Rows from block 3 of a small masked image model, named by matrix and row number. Rows with one number belong to one neuron. Each number is 500 + 40 x the weight over its row's rms, rounded and kept within 0 to 999. All counts start at 0. Numbers have three digits each.
Before each neuron's rows are labels from the 100 images, of 14976, where the neuron reaches its highest value: "patch colour" is the nearest of a few named colours to the mean colour under the peak. Only what is clearly more common there than usual is listed. The data: pixel-art sprites of 400 made-up characters on tiled backdrops.
# fc1: MLP up (model.blocks.3.mlp.fc1.weight, 384x192), inputs 96-191
# fc2: MLP down (model.blocks.3.mlp.fc2.weight, 192x384, transposed), outputs 96-191

patch colour: pink
fc1.247:553584553534472531516512533521514469442530585511435521551520544523499509462505469534543477475481488573474513521541549438540424530407512523534487493406449469479476495558567479437559505510489531468477558517508569458504550498496429532458494504519465517588481437539500514429514486459464501485
fc2.247:445525515532442478515519538486494530529533555548360469584527440459562504531443508447504497501452476512403447503484465449516578531493544492528478524513497454555469519528524496494563517504535464483503569477470522474474548540464492551501547526439537549451446458538508499533447517464533559522

patch colour: pink
fc1.345:440468591510475546455466472416552519510467504503513513518530495432424464568483524498456471504503483511564477556530480499531538552475502537514496537403509508512501570504474502488509479501496520493556524560515506496492457442511585531589513489501509564562517497474538492465503495520472441441
fc2.345:502527480488579437534581529511561486424484538515488535547520491507526526540490523532518452548446530526502513538439561468467478478464469443507456432507511528483483499484550493501495542455425558480421505463451471533521508513511531483455516557501479484517487493538492563523494502441513584546

patch colour: pink
fc1.279:544488494574521448512507492444453526502529427518529465569545474495529560512454561540490472485486447498567523433467548532463516471578507500435510549518526485472522474445486516483572517513520562478498519500483518426534467554449534527496498532518510444528508457474511495523504487508473496539
fc2.279:503484516513451477420523500462555378490529442488493446527469567572428487522505483535518475584488565468507572436521449455503520490559507528483530483573481459512426437457542544496598442426547496473511532511439499572539469448475477522454457509555545529562459492508513479557483504552542517484

patch colour: red
fc1.252:448475509499479446539514470504450463565514469481524495539583490511480489563445457497518536534433475581524526458498453524416588551446484466500504444497554408481411510436508560536481506457455573506524479548585542492519508468553506455467461451523528558474519531481541481552536473521536503505
fc2.252:542495468558549581460438497553517488457486544487475517505454540473532461425559550524516472501518461422469467506475509481524473472524489517511561579523471609513551472533514437517487537566533452487503443510449526450477495521426501564460558490502515504511487504524442533496495532474415492517

patch colour: grey
fc1.95:477624476575477534514478554534531580499509489461436452487395469530552460415517576481450505494509470504471518487526487442506542521480529522492474553459556453541486494420574499512520572458516534488496479580550455529522447569491510539554549464523461477510465469564524488538502540501511495450
fc2.95:525557506510483492465520458482517448516530509454544498540484501465575549486467413499526545455522492516506503494491484474520532495484533567526474539473487464462488569444484466494463488476426430439521482496514511516505446512513482476541471460538489516547544462551457493479550451489547515454

patch colour: white
fc1.83:536484558436505534495446534566534472549513517577496541442505479437551514509451554498453511496496525473518538451567500506553481490551517494573482426501544468419445549481491505518488533514467508430584500422441452487479502465458570439535526502513570454459561533461463520478482515457460491498
fc2.83:505520432484523489526464514493489529440478497502466541571525504478466521519509514498474451466518454495499541482560536475457502506536493442463590456513496493476469464479534528434461459494582481618459443485506507463449511491549463490405491569522482476503448468503528456500474447565611464516

patch colour: grey
fc1.270:494557504504482454544510524530492494570499546480575566559541519519452490521480449532503453480503496517461587488510556463454513518467554499472445485534541496483562581541506508504493499523514508476437441547558570496523474502524546542496462483533457497497539492492523471556474532498519536471
fc2.270:462524439471542400552434469526570468488463477579507515474536555561616495469493508514466430480403545441415514522522524491526555485509475455487434507519427475473500463512439443501566526475449423502467503521498557551465519495520542518547510531480471536495482512526499446422550537495451499479

patch colour: red
fc1.164:535510493454459458509568546503551472476473428476522513476474500540559533509487445479472522500423493482549539497532647465507533534421525478450453510494498481551544516469477452490512498532489494503490419463493540496532464459513530481421528515528503475615426517522553464477531521492518539456
fc2.164:557487518535524443409511489526421524513517462491499474483441524452457545451580477475535539468502596525484530491438478429474545472417541452475506488489521493566567615533484492491501487539562509490526550514527519563566489533544543480497487492513499556528450484492467454521508514497551557472

patch colour: blue
fc1.267:430473500466483464442472514506481498489475491598511516583542512510529475574466513564531547511451546488528510586500552541460497534494518553458519493493483509515532523558439468466480535555528465474527543498537533536521511482507461531555571538462565498485539501459533558469571483460496505540
fc2.267:438462487600486428543484504496462515491539490504523432516545539465481514470470438449489468433551556537492481458553450488474432501521468514486545461534614510473524508513475484554500466467500482567517506538502512476499537524419504473556538496516460551534445464481493488552542474539490461498

patch colour: grey
fc1.71:461421474586556488504486451513505511443447460536488467525470483475477546524541461508476499546542516470588428521524490447464547518427518544479490534476478483465505511518536474454501574532521528539531492479508482495494503496567447567547456501439494465466536547504497531587531488486467469550
fc2.71:489462497583514507553542532520426508490515469505519501519495501509472501528506452553442492473587491437470518493442452431489478542517570520468533512464421460473440565469553511504460566455546489506564452465461533524490488566540483533547508564565497556506454481473514467476519449470484592515

patch colour: black
fc1.1:464534452522520545544498530410550424446568484482503515479513509422423483532453535512536470435531568533552492516527456521510446556440493478478463573540528465575570533463462520535539533534559525517532541496439530523457556523516507438548491505483456527545555427480508572497521528550467549513
fc2.1:520518582487465515506516479561476516583454517445498524493473482538582510467542449454500588511499410523455537533510505535469499441535548502557521490484486515463525471504494492489473509544460525524422496462586535490581496514457488603481526471597562502427460577526525479497507447517549491551

patch colour: pink
fc1.165:467534530490513515479500444451582460518415481505506538495520490518480461489469544552483469560517449517538564555419499456512503455518485519512501465410483493482538446497488456487531533495414478534381478496469525537484495538520480590409505469535548532470507507500494540486522481383518570510
fc2.165:490439584520428508474433505506462547573555476492515496490506485484492518470511452461499515461523460496462502481554494544509423493527519530522513527547510483539488592512451531498536482510586460537535498469601485492499515514489510502548462497460520491518533524504544501497496510570446434481

patch colour: brown
fc1.293:543450508443467447486496456461520543595544497537553454550566581625464541460536522484482559495422502538462547466537516484498517505507579555509510532520468505481536525531473476489463506485476515482420460497538545468545523560456520539470541516520488538500546518497510545507451544478565559471
fc2.293:531472518474511517542425478470551537545536548464504479492521492485464552529531502587452506491531518418508471466566507494479544509518546538523464512505468489471513505533479524472520482485494456529470523525539498549495515587464477499542592513555428496420451540515498566459455544492478472488

patch colour: green
fc1.284:536516544419455508544539461470469521500473574522516443479489397477419534494521500504463547549507469563523474472516472477510497472449497502498548493484493528495519530520505457568476510542509516487524524534533545542513521522500522488497464504465530582497542531539507544440507525514495517438
fc2.284:539503478505556522496407537560502503448513456449551618446537522436487486518565519491524482434533542467503502518464439508488476465471487441500423511491447463465585456486541513506509466556424458463503536532532490458454457489530545495501443502468472425489543461468510494512457384566544518557

patch colour: pink
fc1.220:482481519569528422540473444512552553519507481530567452554519516519469510502481500476572540516502525489487525434480549516527532479468592508469584558557526473510536523485469492493571492516427499475531477458491445478464538488391521553450445534524436480479500470473511521406507446466509551493
fc2.220:528467483537475506515526476491459480458475546475519536505535470533462538490477462532534531498514488458457436501522422463469478475526534559441484465463480507464507494480537540491520421467487512504458477473488467538433528436513506506481502484488570480623484473449583425559594519504466505459

patch colour: grey
fc1.323:535468521543505475531503509447470461488530526514567514494462519466476545515486516547523419539535535533541479555393470572523447552508483566503524561476535471466478445543475504567537574523509556541505482553438491536549524533531587544511536528449505515482513480475487480468484422446508480456
fc2.323:469447433508509592437475467487459483509464495457524498562401421476401514536483502524487563545553504492497493586532485511565562475568507502538506516511524505516480533507476486522441484505536542483460491511540570526485493481503489499511482489486472594496563469514544520420480496462435465473

patch colour: black
fc1.118:443536537527508540516543506512515541423469453523473536567500555532536483503501484528528461487470509500418496524525569540494439535508499479514420503468577545548532521532414502484497532496505544460511514524504514541501519481494442509492488519462474548472528540463536469460487482572539528522
fc2.118:459482571439506478445483556492464445512564519497515493505519544493487539518407390544515547500552564499474444443506499500553535526482479526479418462484437509490512474476502415493494491505501481464514472478525498480468481538538478425575412505533471498514478506488519501527556491445517473468

patch colour: grey
fc1.245:495504471495508542535481500539465534527485509530510446508520472526481524532511505542491504483522554458523460555502486537502532501503553458433447441499527489554479453462517474509427464454458590508499543519576497478522487540543531533528525511415448554514599507526523495409508501542430543443
fc2.245:519455486578563480529433530457533516440547533452520534477539500515514525544511545510520508452522529514466526533470537529513456495458464453472545449516480516556515527420544525386588469482533482450536538473498526486537501534507514459497477566472470443505448447511517474557533457535513496470

patch colour: brown
fc1.377:522552482493502511510501523427542500488388485487495571554546465491499529419422442569569551460496487540488421511489465511501521584539468425519485514502470515503543425499500486506498610517522524472545502530485438510438491457465461518577547367503477503532536530431545521454546535554542534563
fc2.377:485527522503441490551511529449461510482462488506548543544481430462449564524470512518537456532458531529460525501504470526580440445536525399520444582473528500488514542530517484475515553523444568493460541521529518545511558480504483485461477513475457465490599472523539486492486442561480533555

patch colour: blue; green
fc1.129:524526521496469505472503529522482494471454465515455541529517449430513533513564522490503544469509527570517550413539486457584505514468441487479475462443523502480589516476415525507460502544504479498530480461438490557513509565484439505477596547514513457525496521534529495508502473470552500472
fc2.129:588437535489452526443569508592472530489489554498488434470466469452537474488458463515486475534489581536523535492569471515431466543544526507599537432518500481463565521476465522508536468451454454484507444545495505517542461569566507502559546460468546558555581504500502560551458468486445495519

patch colour: grey
fc1.105:476496485501549471498529521561504476483504559511509537551493430526500512517543455537514519520499561484540580576521511501448437484530496480435454613491517501501514457484504513522526499610444515425526545509425486535523455503511511476474545507533554509455528599560422463535500550438508515501
fc2.105:497448504508497542507511513472571514534494483475503501434495508538503479436520490477496528522492543565504497500541524459469541537570543471520564452479491461561488465504456518475534543489498553520487526536483516485460510534507492452486502484439469443501480474528507540448451486572459489504

patch colour: brown
fc1.215:553525487552448503594452471456472514457510500542502533474457497486530559528506492445483469465567477567440527545452536555509539474493462476484509481434449544442489531476456518525471560465497535489471542435454461509533547471484457488573492594511456482512506491513484458472499545469477526481
fc2.215:407471480504531484415554493519523456498448494491459456549525456505498489470498478598509532573465598440546489460509468473483447516501510578522525513504574421552470390534500487477519458466568473544517470525501544547505490534503514499435470391530522549526535541515461483474490500508547474505

patch colour: green
fc1.275:503471549524421463548494426520470542478476511456459528548505595512539506522502601502436494488509579515496464490532471558441484494483490499510534540493491547509466538498499589486529500482496547498510421510531496547529483499531540511476464489458592494534619448590456563573519483564499435496
fc2.275:582454513456474577418509527478518527436499488500447462529543565478560453541548553505490513460486530522489522526466510438550479572543494555461480475500494498494499479522506629473470535465481494401467549487402509545477528489511489539473520502516545449528483446474494532527562374471461463461

patch colour: grey
fc1.32:520398564516550464551513469506494488467455465485485530500453459446513455382475537456556558451533593515466563466443543436474529506524535495458562471492535487521504580511509532561493486461505524516556556509518555459492473517514499497447514521533590574446514476483540575498472526528394573465
fc2.32:472463476475491579596508487476509427523525476489473515566455460479596470454497466502497548464519498482524503465463484530514596439553463512479503490475511501460454468518435554490447488451451550475503466521497461530549569507436515545486461485509574512472505546435491515487580462517471479532

patch colour: brown
fc1.144:498511496526513515520573407466513512611452549550549488583446466553485485480494501507516541555552489465488496532531465477497519603547558512527505538489556476499478520481458448477515418480520539547452516576441546576551471480462471541534490507474472480492574431484492408495489562510493555515
fc2.144:486522426538513534474408494581460405530491548571508458492476514494541579449489486450489481525545476459528393561572462463557606482504529530528491542484472473520401456438484435517464477444513480497521506538528565550485436429489438505489483422551443496495486493423506532543479495520481521534

patch colour: grey
fc1.308:488473481495540556463508509498478440510490503547556588496563495460452534552534601474484566477517552465480503474461447613421513439471437575526512539516541499466535391469457484559473528520560505583542508538468455471526480468493532502538473475524486497503517465523534462516524534485466504465
fc2.308:525505531534458501507487468488541558471449470489470465556423531526556552500483560494514409476467491532511444568595496449495518509496537453470531517479528481515468529433464500483531459540459596543501508549489520552492487488547439485540489515537469525528500510455546542500473469493488537582

patch colour: pink
fc1.3:535531461483447512397513540533480494539499493540572421539490588530502566467488454485536506503477543502520562460475461527490519510495553532436496549577477476503563551467496467557557495464435558434510534518427436472503532474473524549501480546555449529528483489527526491467515500436454441538
fc2.3:533488537491443517505573516556529539475466536410554433478483540600463564539518499538496444494507508477471486461527499485476462522525511555549534422435454487452485475463558532428486498483490454451461523505405489492530511447506505527489491531494536522504485546471538422563488490512491503461

patch colour: black
fc1.380:517533569515495509529532451478480500482461462525502549481577443465526507479445482475420536462499468501506553579460454559494506493476515515536463474486571547530581549500571433475456517496461567516533514500485523528506457492468520585493522506539493478498461475552475464475482448480547506501
fc2.380:480532453476499527532498532540422388483500530510489492516555530451527457467463511525467498515505538484498448424513447474499470568468485446504555463504440449524488401483461518454539484570504561459457541507506526453461557495482436494519475471524504558534526503422501460507498470616521503529

patch colour: grey
fc1.113:535526550523491420493486434535470560533531521584506472489509459451546458470479496460546464485499507451483489481534457564542522567532441521439452573498493502506483516514516487532527453473469467510449550513499518481526484422529472502499476451551427447481538483546505478553539500553512516397
fc2.113:458456443481545497447519542470516464464474475409514534527484525554486493514524480496498522508460487555505530493437546470462480427496528481537509475544544531503495507508536520456525521509520492458567481477456439556437503546471520536507476557472562554506495476490535505426447482411457491556

patch colour: grey
fc1.169:535491473507435497546477505512468471507478475501565512531534531482473444548471510497543536538547493465506476463486512464520471490424536467554459488459495462505506537495448477532493578456538505510420544523522550481526478463564464512496482524504521543471458528497502520537491537451453531534
fc2.169:518454497500533473437475471546528476496593505622558520518453486520472532525551468565435500540519539471550469490504590495466441485559486567403474453551407503474471543531443552485489458563550515511537585443512487543473496525534510521437459506550475488471553492439516479451425441425473516465

patch colour: brown
fc1.74:529497527559626577512505546502512530511558417474436573470478485461428550460515563530497514458518495472494526498585490553463568544548534543488517569503470459483383484516524462449551607496548537448605500518511520470506482493471508448454491524522462473472490519500429525533478502502503524504
fc2.74:526532574507501513528549490527467495448542528414497519522563544526496499474480459553509550456554513456555571487533543443490516493485535526469482528496493456446458509517499480495417444507499461560521479488530513454467529552484414487509533495491494469475493476512442507555553515480539495496

patch colour: red
fc1.0:499501527463439586506490520472477518498512480447451532581534463474571532469467575558464466493497432526422543526527544436475517528441551531460508472496467501506494471488521473465542528471600536467550497510514583521493438509496524509527457504531531473503446480533510541531497496497547568444
fc2.0:542469466509528505427538484564530479552521466456533504529491501532533551457515494485519496494483591477545481560484520501570508558471568523444520553531485492433460495461453535494486468488465516513505500447485509544541519538552547520555473466390461493549560478483483552539561503455504469433

patch colour: brown
fc1.58:508496529562483514557508529481533521499494517510498483497478408482459497513429488425498460449482484419514473538488590450451501445578435512459436473531473457581500528487472498516516567568513505507557600495545517528487591441559492459490458453502534527501477547487451504525471494521582440491
fc2.58:484491488487469498517453494481504444567558496441546566410464480517543542446470456523472593415414554492537436451504571459474513473477496538527539501480419511505502480449481547506539450494463423404529531497479502522504501507521486480474521432475476476489556537433495514467565538455552481545

patch colour: grey
fc1.179:544513529436524473507478518546538532533468519492470489511455535468454505462501521620534435457487446501565549575528489486475428498507506541473490508609536488526514487476507515572510511529497532466489506479461552489516519562562540486568500570478452497549522516520471510540536428527545452460
fc2.179:477474515455404504496513490493470471450480611557472438511474490503457515501456425519500534544502476504500520500486520453482547511497535482505483521570557518458471491519534506474543543463510508486474453431453562452460484443539511527535556489546497524521420491549521555528442508544518450518

patch colour: grey
fc1.2:359502480458569532513557521548436511505481554463535481430527542490490501549467525439487477480488554531534504485499458502470484497474472480521540407581543492478515400471467536542549488480449510525468427485533530498479444424495473519530500507468454511476594426441458508503534490480455463491
fc2.2:516482492505502484491565493403522423477455478561524441490470467488542471477463526517499511496493499477523486512511462586520566478516499491481495542418586506508496536508481545516409492500533497530431589451495468486565487488534454499522471543535484478506511642495410497546515491490537548540

patch colour: white; pink
fc1.76:486474502510463408476591563506553492542530501480434459487520463480542521568522520518497458490507569497538468439548512499488530491448538542507471487372424496500535496502499457430490497452459485518476495537439505464469526517560474541516436536528515530499526520571519533597496510516471451500
fc2.76:491511488456542541553417529480502520512455485518539498510510522553458497467444477518509542530540465505471522514463544515418538511540440475457482508570454452555532480480564486553522499555515486490477541488559480472545458510493525470472541481492462445528466500501387492430466530493499548551

patch colour: pink
fc1.168:407469433498523526495547484506503518518508524426512468467469487475493457496474463444449499540486538504468523499511486552538542449502478497439493430470497429516515454467531510445511487534425448501576488448461529518510504537467498378539496553473514470517505533564497517389529418538443548516
fc2.168:495499538502460469441479482536525566527487465451505522488522600498478417580490458478514550578445462410510487586433523518546477479501543437444558512406546467568529526467558504568523427516509500467501446511517544563485475433417505436500549519508443524507479509496521455470477507465477534527

patch colour: pink
fc1.90:537483499464484461548539533450519519452576548512428477539519412427565464509463448554526446533559524534545512473450509469465503498563510470490528465501433487551488503438451481503555523519488514524547510504490524531534493513437437463529450516453495508545488516575463521603493470524509539537
fc2.90:529535530470530468439516459520456544499606479532484422513504523422523535531541447497526520528508482528558393477449516558523403539498464508528499484503467510480526551510530417474522541490506611467523594563513462549475478526426518478510525459479512474502490474519482467456535531458499483457

patch colour: blue
fc1.204:530514460473486382522548496491536454425539532526533446510510480576500553459414502512459515491458477457511532572459464519557487466466499461496516435562558470538479461559476444452529474500444524520462502487507474562488507475466449493514509536460495443561543539514495499528548467474455486501
fc2.204:561477496503481523459451416501425537427559526527461542571450456476462474528610491510562485391489509471452524508503463515543465585560488477481482484492524449437528517578507549497531580481505460476505493506560505496545589471527499526491525478535547458535461486441491448567582522521532474500

patch colour: grey
fc1.227:457506521503489533549533488552558517535482504586428544517448490484477500519489569454444455476499449490507540473474458570439516461568526538495387539517516477566480434475543486434545516400489504551477544528513483447566470498500512493455479574510518471508589583504535568494488552483489494545
fc2.227:541522505529558608439480470496486468467529489538488565475548471459453454496541473487431550516468500475491547532507577448473584492461462481454490509499512527418565526452532508520525461544466504477479490548534422530471532493499501487501495507556446545539503490510561504490491477507516455420

patch colour: brown; black
fc1.297:508535555573557502483453519489456456538517504474557512478540518566531503533515521532468493410512517494512480510461568491472573479507490474466466525547553470487529486496486537482499482614563509511540523554467489510465592492503527505519559491485440493544484592501498526452516427491501534530
fc2.297:488520463470552554424355539497398559528549537434420582510505485549468509464549520529429564527482539529440474522512526498512582483481507491500435557528481481474559506494510517500503445520464514479518474554541449414527481498526544583487521463476525468525481520454446536490483495533501526494

patch colour: red
fc1.299:463449527545540550461488519427483530494518499505490482542482481526526505468419445456552462496508469463544558522431454485420526506480549441546451512557561427478568448536479441526486453470407471547507536498534489510502516498500464505427565506450571503521559523470470494472499469547451509496
fc2.299:537483486546462554537530429500515493514539510538502510410486424496497448540503559481550451437507483597499516496525525507482432520466518509473517496528490490618512537540449503473487537490517431446459414454499552513523530469519464550477575408478494476525409478467495435538573479471524507538

patch colour: pink
fc1.147:523532467468545505490486430584451556476536492507479519527556480478456441461553448445508535577468514599476546477483538518504488463446485575470517496482459532527536527478529450481496535470495462473462549569520536560517498495500471423482524543445516522530492490472537531594434480485518467467
fc2.147:477505511493456509471474558474513510546517574531495539479452544541491458475464493506486485539543489448615534502530529494491503464522489512525555432474460478533519432480456509548525437493463484423534440491404546512505504554471513548511466570514491566516497478474502539467485527460502529541

patch colour: black
fc1.258:456574525441453516502559423453488505569550470500432530554498509448477447456485503522481521539445539520491566446486456547491540547471525524448438528476535462474489549465506458408509547524508531489517572535454519521523570533476476469556499519495432595508503593493489486439504501458575541501
fc2.258:490425494495543468497518558548513436519516523456532549478520493534512512488542422488492496513513521517512490468490546499490526558426445560503548456426505595445562479470475499509501506466469478504489471503473497527505493502500497529468482530516546503498444504464498505500594491523456485491

patch colour: pink; white
fc1.30:535566499427481502532452512444504402451492459525531505491494499467505528437496510473499476502507491518415470510550481489535473509475474485431453465421512499529462435548492422560509517490500559497498437492461552542453490458469476510584507480499494456454473499435502532554468437395485522540
fc2.30:534461433515581471464507494548554533485527491480456472558568531515478502493554534526476517493503496519502498495463519541535521507547508553476524536536515517462470583471525534434526473495500399481498485500487480450558572483542522543415456464522562521585534495518519492527519568599597441467

patch colour: pink
fc1.11:518573525547472517556482503522590485565532456525535521516473518501521543444470556459566478524491506420523518494514498524502519485500444446451520453445532484472586518463455490528523488493496486504472571496550505558467456449510584490521569552528512508428517436484555554485551557587456461503
fc2.11:433548491458511441446508527471563502504479516547460549514559475534451499458541498552451473501477530492508563536510481509472445456525613522505487473427511561495445509468562419548485528459483565524466437539468519496497482499587545530488484488498472506482523475524446485549469543438555585551